From a checkpoint of a small image captioner.
Model: 14.3M parameters, 40-pixel images, encoder arch vit, encoder norm layernorm, encoder moe top_k, encoder num experts 16, encoder patch size [4, 4], encoder layers 6, encoder width 256, decoder width 256, decoder layers 8, decoder norm layernorm, decoder activation swiglu.
Training: 9900 steps, batches of 48.
Data: trained on rendered made-up planets, 97500 training examples, 4.9 epochs.
Rows from block 3 of the image encoder of a small image captioner, named by matrix and row number. Rows with one number within an expert belong to one neuron, the router's apart. Each number is 128 + 24 x the weight over its row's rms, rounded and kept within 0 to 255. All counts start at 0. Numbers have three digits each. After the name is the row's rms in percent of the matrix's.
After each expert's rows are labels from the 100 images, of 14976, where the router gives the expert most weight on average: "patch colour" is the nearest of a few named colours to the mean colour under the peak; "strongest on" is what is common among them. Only what is clearly more common there than usual is listed. The data: rendered made-up planets. In brackets: how many of the 100.
# router: router (encoder.blocks.3.mlp.router.weight, 16x256, trained with AdamW), inputs 128-255
# gate: expert gate (encoder.blocks.3.mlp.gate, 16x64x256), inputs 128-255
# up: expert up (encoder.blocks.3.mlp.up, 16x64x256), inputs 128-255
# down: expert down (encoder.blocks.3.mlp.down, 16x256x64, transposed), outputs 128-255

# expert 11
router.11 106:105062111126151150139115147147106129089146128138124146106134087163134119118142084121120125142131174097127153097118121108098123090105129100120130123125130111119107129065147135140181189142122120094118106140079102092109112111119124126095155112125132097147156127130158098140131096130137145118174114158182103138119173109156170149102115074142109122106116128112112116112122159119138141157153
gate.4 087:158131114142182104112145143124131099130127124125088107122148161135085133099132133099127193124140136160135129131127117139133104071127140152092186119128206180110143117147086135168134128136137117124124137108135128167113128123126134132125103128128096158126087113099106114080084129102132126115124129136107128147130127132110124122134121140123111128131115161130135120131127055095104065102126
up.4 088:102117141129092130123107124130132153146117131151145152129128104131179106134132119151110076131146133119127111111148133124132166193122120115181081143141047067127099157092144141087114144176121134136124062129124127126100098110138126128129147127140132089127168127128157109163171125158087127127143128105127127142128134123131132134074127117147125128112130097085126128127130150162148162140169
down.4 103:142142057131129129129129134127130095143130153192109117146130154126125153127141143135121152137143120127096139144130118151114144109142138128127156134109117145105125131202103122158118128125107099129121127138165136128116135163121104114112127115130085133128134110118126131123121130140122130134128135105131155075144135091116111132162139145104128116133119132138128160158121127090146089141118
gate.5 069:112128132104127079092129106134126144114098129128130128172130130084128144129122128123135149062119154127159133131114127120125131127108128144136129127130150163130129103144134127180078120125139108200119156127201124090117131145138184135137097128148153141126121129129124139091150204223135129105123128123127140118142123131125128099144123128107136128142117208147181124126127125116128127116104
up.5 061:149127127111129123113084170124133130129129145117129126109118116079116099097148131091159098140125139128126115128100126138132117125124130133056135129116168135112167116128112155117143146165135132111136123133105133130189127125120132189106139127072111127177124124130133129069123110127129122133131127187133118103125140130107160148134089121132124128127158182106097128110040133140130131208126
down.5 062:156125128135135128113139127135132140121113102143124129126131127138131053120149140129120185152129144172157129122138075133127133122095140129123145091128125146085127132000090149151124142163118136144108109124133124133123120128127113128119127092123127118125106092101133101140137131120122122093131104132116135133135118130102155122228130122116089136135128181117130140119127079088137115091129
patch colour: brown (42)
strongest on: crescent (50); banded gas giant (36)

# expert 9
router.9 069:108112123141107109104122132121127154103111115139118147106138099168126103138098104097132129121108123071113140100110098121122131072094077143105140108119137136124129148062114137128156172161115113096117141149085117109138088118105109107091163116076085119152165133125159086128103111146149150115157097165162120127139189089162124155111099095169112123087129156105109162098172155117107123126144
gate.1 030:129128127128129132128130130128128028128081129128128127128107128128128128128129129128129127125129128128128127128128129131128127129128128128128128129128128129128128128128128127128128123128086129052128128128130128129140129129127128128128128128128127128128129129128127129128000129126128128128073126129124127129129128128128128128128125128127130128128130128128128129127128129128128128128000
up.1 019:124128128127126000128131125127128156129129127128128129128128125105128128062119127127128190132128130130129132128127128054128128128128128131128128128130161128128126127129128129128128129129128126131128129128000129126127127128126127128128129128129128130130126128124125128128130128129132129128132140126255129132128132127129128129127129128137130128128127128129130011129128127125127128128136
down.1 079:128128129171216128125129136128129128129128128087128144128128134031128128215128129128120129128127128129128255128123122127128128128128157098126139128128128128128128110133134128127128227128128070128128128128128128134129164128128129128128128127127127128128123078128128128128139128128122130109128129255119128128128128133123130101134128128127127129128128128128128138128128128128041130128128
gate.2 017:118128128128128128128128128128128082128128126129128000128127128128128128128128128128128233128128128129136254128128128128128128129128128126128128128128128128128128128128127128128128126128128128128129135128132128129127127128128128128128128128128128128128102128128128128128128128128128128128128128128130128128128128128128132128128129128127128129128128128128128128128128128127128128128128
up.2 026:151128127128128123127128128128128128128128128128128127128128128128128128128127128127128128000128128128129127128144128116128128128128128128128128128128128128128128128128128128128128128126128128130128128127128128128128128128129128127128128128128127133128128128127128128128128128128128129128128127128128128128128133193255128128128127127128129128129128128128128129128128129128128128128128
down.2 071:128128128141128098128128000128128128128128128128128128129128255128128128128128128128128128128128128128128128128068128128128128128128091128128128128128128128128128128128128163128128128126128128128128128176128127128128056128128129128128128128128137128128128128128128128128128128128128128128128127128128128128128169128128128188128128128128128128128200128128123128128128128128128128128140
patch colour: blue (98)
strongest on: ocean world (100); full (54)

# expert 15
router.15 102:127067110130129130141093150156108145108136113141111131113131092161125120141145099122139132143101164108132150102111108111086115095095136108107132114144129135110100140056140148123177178136120116087124118138095101081108089094108123149082155119111138123141176136133161117151116113120146158119178103157169102138116190108150165155079102068129093122102119134113113136104123136119128145145164
gate.6 025:128115127090129130048167129131128132127129126128128126128124128135127129085128137128128126127127129128255095128126121129128125129058126129127128127128164145129129127129126129130136127128130142132128129076118080135140124128128137255128128128128130128128125068127127127129128129127155127128097131165126128126127127138128126128126070127129131128124128127128125125126128127128130128128143
up.6 018:129123129125129130127131128220128129125122129129130128128128129126128128080128130127200128129103126130128120112127128127129126213106129130128128128127134130131128129129124128237126132134128128182128129126114128129127127128125130129129126128246128133129127123125129127128125130128130129128126126124128128129128130128127120127106126114133127128128124128130122126127127125127136128127128
down.6 038:118128128125068129128128129127128129130128129119128128121127127128170127127128133125130129128128128128128128128073128128128130126131110128110139128128134127128128127132130121132129126128127127101122128128128132127128129128126126135129129128182129128128129129128126128129128110128133128128128128132128129119127128127129128128128130136134128117171128130081128128129126128128128128128128
gate.7 189:098139073130094105127128086128128104172130127169117093180179127136128140196100075128125127057154131127125127139128141133131121092204127125136128132101070128123103157130128187126129123150114106157146143125127155123070135152135087058161146128126083151127138128127136120128128133139125157119130129090127126124126149129140128128135130128116128106129128129114129211131129141127138125123126
up.7 138:101141090147127123122130097124184075211129127131105129188188123144103131197112078135129144095215128137124128131132143164129085124143132130118137129130114133131119134144129184111127126134124098139121129128117130125080135144144084086131159113125061144126124128113128111136126130130127155117127129124126125136129129128122126171128134134126104099125130138094123200130160130151127087082127
down.7 126:063115123131125176148133151130141128128150132059147120121127181073139156127128130134118168123128106138108127248121125125226126128158124138128143128129128131153141136126154078117116127153142128115072112097131132096130128139129137110151111128148125124122138128118128154105102120127129156137112116126127192133112129133105092088159127128140174128144099124157129126127124131133126130134130
patch colour: orange (86)
strongest on: desert world (91); full (70)

# expert 12
router.12 069:115102133141079093112104143111146142117123127132125110121121103155118127122107120110103132138126133090164127115100106128121143119101104129121135105119129114132135170100113156110144159126131105101114161132137148078127107077124134096115160119103140166168140130119171071100111097127178122153141109147167120135089183103135136138105107106153133125072117127126157141093144156132123121120125
gate.0 244:119049168113128139145122131139115126111160174128108189115128159128128153170113128128150117120095121073102164128121136103088160138128135151130120145152120131163123167107145113056070132125123154128103136140157173091132136160127155129128102128166132133122177129137134124116082134127131122128079039120089126123122109122133137126130104133126133093121127081134155147162086142168090128123127
up.0 142:134150135142130125132155147077122134148087067123151116133134120132136121089131102122120133123148141197197102108127103151157142110142084125101146114115134131081140113142106146181129140133138117127153105159077146214125129110138107131138160148115129138127093145102114140162189141134128134122234132154127131169139103134109134120141117119132128130150162160120111128070146122122149129133134
down.0 158:147125120099128124114144125137130138122128098139128123109106177124144127118093130120144134171120148127193141136125115126092118148121126129129125122012170133128123113133118149135129133177140129133128175174128128128098120127070121129094120119136151126151122124124130123167126152144145128122120114104143158108115125106109128125104117050103127113125136125117132145129140099106131146081127
gate.2 029:128000128128128127128129128128128128128128128128126128128128130066130131129149127127128130123127128128178128126127128128128128128128130128129127128128128128128129129128128128128128127128129128128128128128131128128128132128128128128128127128128255128062128128129128128128128128128128128128128128168128128128128127129128128125128127124129128128130128128128127128128128127128128241128128
up.2 023:130129129129128129128127128130128128129128127128128106128128130124000128070127128128127129127128128131130125127127128133127127255116128128017128128128128128125000128127127128128128128128132124129128127129158128126128129128129128127128127128127128128128127128129128128129129128128128130128129129128128128124128128128128134128128129122128131128128128129128128128127128128127128128127128
down.2 065:128128128023128128128127128128039128129128128128129120128129143128156128128128128128128128144127085130128128128128209128128129128130128128128128121128129127128128128087148128128127109127128128128164128134128128128128128150128128074129129129173126128128128129128128128127137128128129128039129128127141128128128128128128128128128128070128128129128128128128210128128128255128128128128128
patch colour: blue (53)
strongest on: ocean world (100); full (59)

# expert 13
router.13 105:097073130135143158140122146144108132083141139135113140106145093164128121115145091124134129132131173075129144102119109108110118084107119106129130124133124114123104128083137130154171191125117125111129102146080108112107107103132131132119121130120136093142143138147159112146131106128140151107166126154178109141125184112170174153099114078135112124103119130105108127106106167129136135169141
gate.4 029:156128077131143087144116129122128129130130129121128126129133139144126128129118146129125137091158143124052159127142185168126129127128137143125158126163131144148127128130116122165127125137086128119126153121144128096127146131148124156126095127129104161150145129128008179225057109098188133131127087116128131127126131154128129152167123154129124130127129144134122134123113126126118075126131
up.4 046:115129099112129127126130120122129127128127128127126129126128137130123129128109130128135128128140119129129131131129129129112127089145128150129123129127080126000130131127127108103131126163128128124127115129055127128058161109101128024128135128127118126151116131131223128127143128129121129128134127127129127216166128127145127128129127127162128128151125128116127127129138125130117128128127
down.4 044:128129129134127127128126127128116133128127138128128134129029147127130128127147131125123088128129105128096129132130124122128198124220126127106126128127125129123128138126126063082116130128133127127124127189126033128114129142000129112128127127119127131131149148127132125130133127145128131100120147221132128125131133098137130129127126108127110215131246126122101020144127128129120136125129
gate.5 053:162127162126125147125142118164117134080153125129159126077008132119107126112146130127145128131089104129127137128127176152119127145128201126139131121131130133130173119130104128165082122132128128126140186127153106136133148077119253157130101141125147131126117115129108162149129173125128114129128128145096140132128046153122127127129126127071130127132128071129132132122128083128128131128129
up.5 049:130070133135128124125134130125127122133062129127127129133176127130165129135127126128129131125186126148132128127127147124059152132134130049132171128075127128130127093157132129125115153127129094099079129095156146141137126150147128116129115127126115143115144216038122130136136127160109103192157094132119158141132158133126133129129122129188128128176210167127096129122135129154130124109140
down.5 055:131127078129138123123126129251135140128127125130129128193121132119128142128138149126141130097127127128102144116128136123104152125113137128235137179130133135126109179122127129132084128128129139128131122118126129129127167122125129119120123128127108130143127110127139127136186153140128122128137127055117130128130173128121255127128138095003123107129122139106129145124120184129130127125145
patch colour: brown (42)
strongest on: moons: zero (95)

# expert 14
router.14 106:115060123130125144140108146154115140088139133136112142106143078163132121137144092121120119134126179088137147091125119105098119096113125112114123118127135122119103123065145133146182177123118123106122124133076110099116112101125131134101148113118132107130167141144162099136124093123140154112187102165169109134115165122158174162087105080132104126099121128103119116110125173117122131162157
gate.4 051:137128190140168137142133040137133133154134127136132120119118128141169141129173128126122127126121130116134129125203016127128128117125095054127115083125130130126136108129125143136124132110071128134126124127129129114132133117122123132128130129125157092127106127142128148112144128124030119126134126129098154082126080129079135069126122125130100115128128128119150119123130094129129145134129
up.4 043:134140218124131138174107100193124131152203121118123105123096130126096130145123126131096132124106130142150074123129102126106106113165125061131115129173131147126144096129116151119129131170129126134129109113119131127111128132092133133126127128131105079134102126140126131128119128126081128129140126150105130113120127144128126094123122132138093128130144177114127106118136128107120127166132
down.4 055:128129106111127127125126083134124128127120134129080131126132129127130127128128130128126074133131121131127125128131125128125127128129123127126125125128128131130129175129128136124133126130142129134126125136126128131131125129129127114128117132144141130129039131123128127124139123128127128130127129138127111129121128104128133132000126130127128122128144116130111128127125131154170134127175
gate.5 099:123178129125116133131128133088129114156151059125167074135088150094125141126106094128148141092141092164125054142118122151168113150179100127129128128125125170108201127130138100097104094121128100127151124116132139140139138158116124121173128127120129148100104130129125148129137168114156128130117128128129147119104103142104116075149173137148187151164134124132126124128126096120119130128124
up.5 070:071123111129134123161104167139127127127199132137132068115132127114098143176129037163236161113120125121123137127139130122125130128139140127129151132127121138079117137124118095155160108150130037174148112123082159120105119144165064115130117116162119124110119157120123092097096121131138153128130127053132116114114152122138130131120134113127156129086103152129160136127134171142127061136137
down.5 092:130137131124150125075132010127131168105106128124123126127142156122116125115137147129087078142129168138124126128132181125132133041129126124127143155111139124129131146134108209128124130129130157081099127128126130143118009112125142162101093127204146099129130127092127119134136131143127097131124143131128143126129125080126118127130128150133120113146127129126118128131071191128128133122142
patch colour: brown (64)
strongest on: moons: zero (71); cratered rock (65)

# expert 3
router.3 104:120062117130133142129117144137109116087137141139123137122144091162130129146134095127127120140123169086135141103114115109099124090108124124124127116141144111117111125066137130150180182141107131091135111129090114103117107097118128144098138107125148098156151147151159101145128106128160146119174120165179095137105180112155169149097114067142098125091126134110114133115130153121141135157151
gate.1 141:156143128129144114103131115090113129125086135129161148118140138069150088090147146140134115136128100161129134131141087146073186069124194159127144125127143131129143051139121126174119134125155149089119132152123151152140121112118131120125145128129135128108144132128123108120120115136119055147189138136142129189207135120147119136130118144116126131098131140142127106146136099162147130122160
up.1 160:139075158141125128138126157140131130131132111129123127124133126173097131127133143125105127172132122091124124063125126156136068207104080129129127129150102122129120165103132127132151124137128125150122127089126102126130134128165140122082096121075124131132143127118168178085144127118116177119103121126134126083080133128105129132117113109159111120141144178128120140109125112128138124090107
down.1 129:116146087105115123106139129142120118132150158128184127142109156086129128135141124128109122127126126112054111203105128133165096118149134142129129136126131131154125108129132104163121076114126124098136145127128147141129160122116177127148081127150131127128122126131065118107107126106156094124121170126126136137108143124118064121151173173117184100116116126162210125145131129154128124089123
gate.2 013:245129128126131128129146125126128128126129103126127096109091219110128129131077129024116135051132129129167138126121125126130127128127121174127127127125130130124129126133062130129127106128127128143129127126134134126126116135130125128128127128128127178129071129131122151124137128128134135128127128127124130127128129190130173114129110125129195126118128128134138124126128126126129129128126
up.2 023:112127127130128104128080129117124000140137128129128129128144127133118118130136125130132127129131125127127128126104125132127000140130127128111124128130128121129129127127121126127239131127126099123128128129116121128157127126128128127126127128127128126128139145128131128041125127127126128128136127125218128127128132127130123166129125127128129128126131128129099125127128129130129128127128
down.2 046:128128128129129127129128127128128128128128186128118124186128128129128128128128128128128128128131128128128129128099128128128127128126128127127131127128126128128128128128127128132128128129127128128128128127127128127128128127128128128106110128127016102129128127127128072099122127128128127128128130129127127128128128128128129127091128128129127128128128128128129128128128128128128164130128
patch colour: brown (58)
strongest on: moons: zero (57); cratered rock (56)

# expert 10
router.10 105:100083114123132138120112145149122130101149127132114149106135084155122135131129095118131113132123167093133152106118106089104111100107128100106155104136134120107101130074144141163183181136124112116122126142082107087107101110128125147112149107134146101144152139142149088136137105129143141138192094135164106151124184097157171165100116072132110124090116126096106110110120153111136146154147
gate.3 136:100140162137173148109157129126128135123120129134124138126129146135130130128086136104122129041124121146149154118127128129090128143102131130105125124149090170127139127182125131094103093109130152129128125132155125139156125127134126127157128122119126146118113123084102146121127142101116127181115140130126166129182046215091129118137122172130153155169131172152137115162132120095176128128125
up.3 136:146119125096188104128119127130132163157117144128118109111089120063128117094128129059138129077105131128143105061141107116124129145116133127128156124146128127089130122125121131139060145160158132130166098106128122124140110125133126138134123123095128124105130118105115127127140126150130127197138122151118122135157129169129169136140126123139137178129161148122114124117123127120255143125132
down.3 134:152120143124123124104128107094127101124131086132132118121128125121155118131129121139085084124126112122148077129139134128127137132136130054153123090136120128134128167102105255112115133126133152021087128158141131126126133163108133126129175129121128126125115127133138138130144138128125067130132109055126069124128111125138135060075127119142131147128128124119132129110244135130137135128143
gate.4 033:107128127138116043136133124142127128127138128115132128128127136126128128127130115127130132119127135128134141137129127131127128118134132121130125128131127085136139067128129000131125124129125127127129129127132128128114125126115128121129134130128116159131119128143128129127120130126126166125126133116127135128127127141128120133129135141127128128128108127129159119135128127131122123118111
up.4 029:120127130127125126128129127128128133121129128134127130126139128129130128133129130127255128127130127128128135127134122127115129128129130119130127128131126141074128128128129177134125142128128127000127127131054125128112123147087066125127127128134042128127129127131128112127128128128122129127129131120128100153135137130128135128127124128126123128129122097119125128131128129128128127129127
down.4 032:118127125104126131130129125197129124126135131129135000127123134123127129129117130128133126129126127130117126133252130125129115132151128194124102128126127130140130122130131150129120112128130124125128128129112129128122129132124125213138123127132135133128139129126127131127127121129147130125129127125128211127121156125125128128132133113148135126024129131131204134128123128141133126118129
patch colour: brown (47); grey (33)
strongest on: full (59); cloud-covered world (41)

# expert 8
router.8 100:146126165129105101140066122128122154145130124145165109151095114087135090103152149122136128131156107122127080084134128128133115158155090117162087130129108111125134153105155145091143107125139147148132107141103152117133153096135141100136140135113132135120130134139169150091189122142110109116099121125172160097098161152117103146115152083117153123105166156109120120069125138152136166156107
gate.3 059:133112078156135224134140146129134145129122174121129125120126119135146156133125126094173132159122153082130140126126150108133136124158126183134131141103128127120156116103123081129120130106119127071141129073123112114126080099000128130128131144110140132087134159143123140129105128110147150134121106137113129170129129128157166129129127128114134129101134127130105064136159123136119151128123
up.3 057:130144136136089101126117130133118073132123120176130110191136127125149107128150121136123121108148131175138060123130033135125128131144094041140104131127120121128138147078147131126128132101146143132127137126152130154124129126140137074125140128127113107106117125139132076119139154132072122122112135099129136088101142125117119125112169125126129077149125129133130128118131128149112142146114
down.3 040:148130168160139137158151131135128129126122162127127114133142134225118127127140237111004147137150133109121153124154141118249121128136126160128129150154129146159075115127136082189124128127126119126128127128098116125117127123146124125121127126134129112109185134144153128128131124124121126123132130095129096156133128129145200128137127120107188099114125138131141135126128100140125094125124
gate.4 115:096127102130144114113192082104153127116112130116137134121128128145124133128088136166124165142118147139118156129128184158115143099092147123098159119166142133106131099161093127191108118131122123120126194126093124121074096130113086157113129140151122140130130130120111119173113086114159116166147127128122124151133115126131121128171130161093111129112128127137129067143153119085137119110141
up.4 088:167129110129124130124088139144107114148136127152082126127162195109128169139131141057134094125127135134142109128138104129118113134133130138141106124101082121132139141111127132082119152160126131125124115129132131127164124117107126119118113084096122128132136103127138144014126135126091153071130127149132126118135140127107168130100102120124119113119134129116129138141045126138128126125080
down.4 104:126143112045150142133128147140119099131164135112096191154099153125129141139159126119156155087092122154098141151124104086130126108086119116100135126154134115126119125149127122121166128104129101168130117108154110110140130170171146130194119119169125111140105109172121121075092180120128138093119175125097129126140131135127132104142121162123153124118097130129168140170068149113095118198125
patch colour: brown (60); grey (25)
strongest on: glowing rim (81); moons: three (65); cracked ice world (47)

# expert 0
router.0 104:111076118120135146144104141151109128087146152135117141119142079168132121127135094126127125137139188095135148110114122115078129097106132100136128127132120115106108122073131135143177180148105139097136121135087121101104111099120134135106148105127142100144145134140151097144134099137154144125177114148173116135119173113155166145100107065127101123088123113116106115113121164122135144171147
gate.5 119:060131097133124137109148125128160075140126104132129132132155126128131128136089133154076125127124134114125170168140120165128133134164125124131142124146095136127143127122124132132118096107133126148126127127136135122124118157106131112150130107081124128087112123116135121142129128143129136132131152086127127135130131109122127065137136130127140128127056180121151104162132128118129128118132
up.5 102:106125119162137180143154155086163130121061127110155147133150153119133063122122193126122128135119121129089118143123126156136121148148102163137125150149123130141200136124137140122145097120158135108127091104122151164129131125130126130166133107066136127102140136113160139127151137113172129069136137131150155181151127114144123115160143125127165131105125180129129062126127133146126136138188
down.5 129:133135113192130134154120135133128133128127165145110128089157124130138129129174107148125126160148165091108167114167138165124139128145170119149102136072084117122105162089128124130096153149090128100132127142118115140128161112107106068110126115116104113122131130126132113130130101141095119130136130091128121127140148128130129130130135070118124072125126165108125165130149140129126111104109
gate.6 097:159129167157176099153123129140114133088115160145115075101158094128118151150127127126142180075116131117138121146155135124128133074126129077122128072114148129112106108138126164131138139153114107142124156150118128087119126153188082113118110089155145133119128139130127140085108114116127176150141114107118140110152151130153138128129108123147117124115089175104141106130128140114106119164130
up.6 113:185133136179181125127110141096119126131134172145101078127174122147094150109186129129180159141189117135158103127153126184127113066123137128080152130093157121140132102130084140162194138147081133115127131119054132131146129103178088158125121089132131127110113124125104118113106125076119122121115129146114124100138115121128121154099110131132096129120127136122131108134108098132116095153131
down.6 107:171160112135122128126129135123145124140096194128124125138152141113129135106153163122107170133136129126108144111170121138128129111128126127128130174128127136135129126129129093143095144095125125166127128125127131132133129121116110119118124129137091131116128158112144130111131197141080124127144185107134135162169123173096129120155131121066107124147141132125123140167133126136152109113108
patch colour: brown (72)
strongest on: rings (72); crescent (71); cratered rock (41)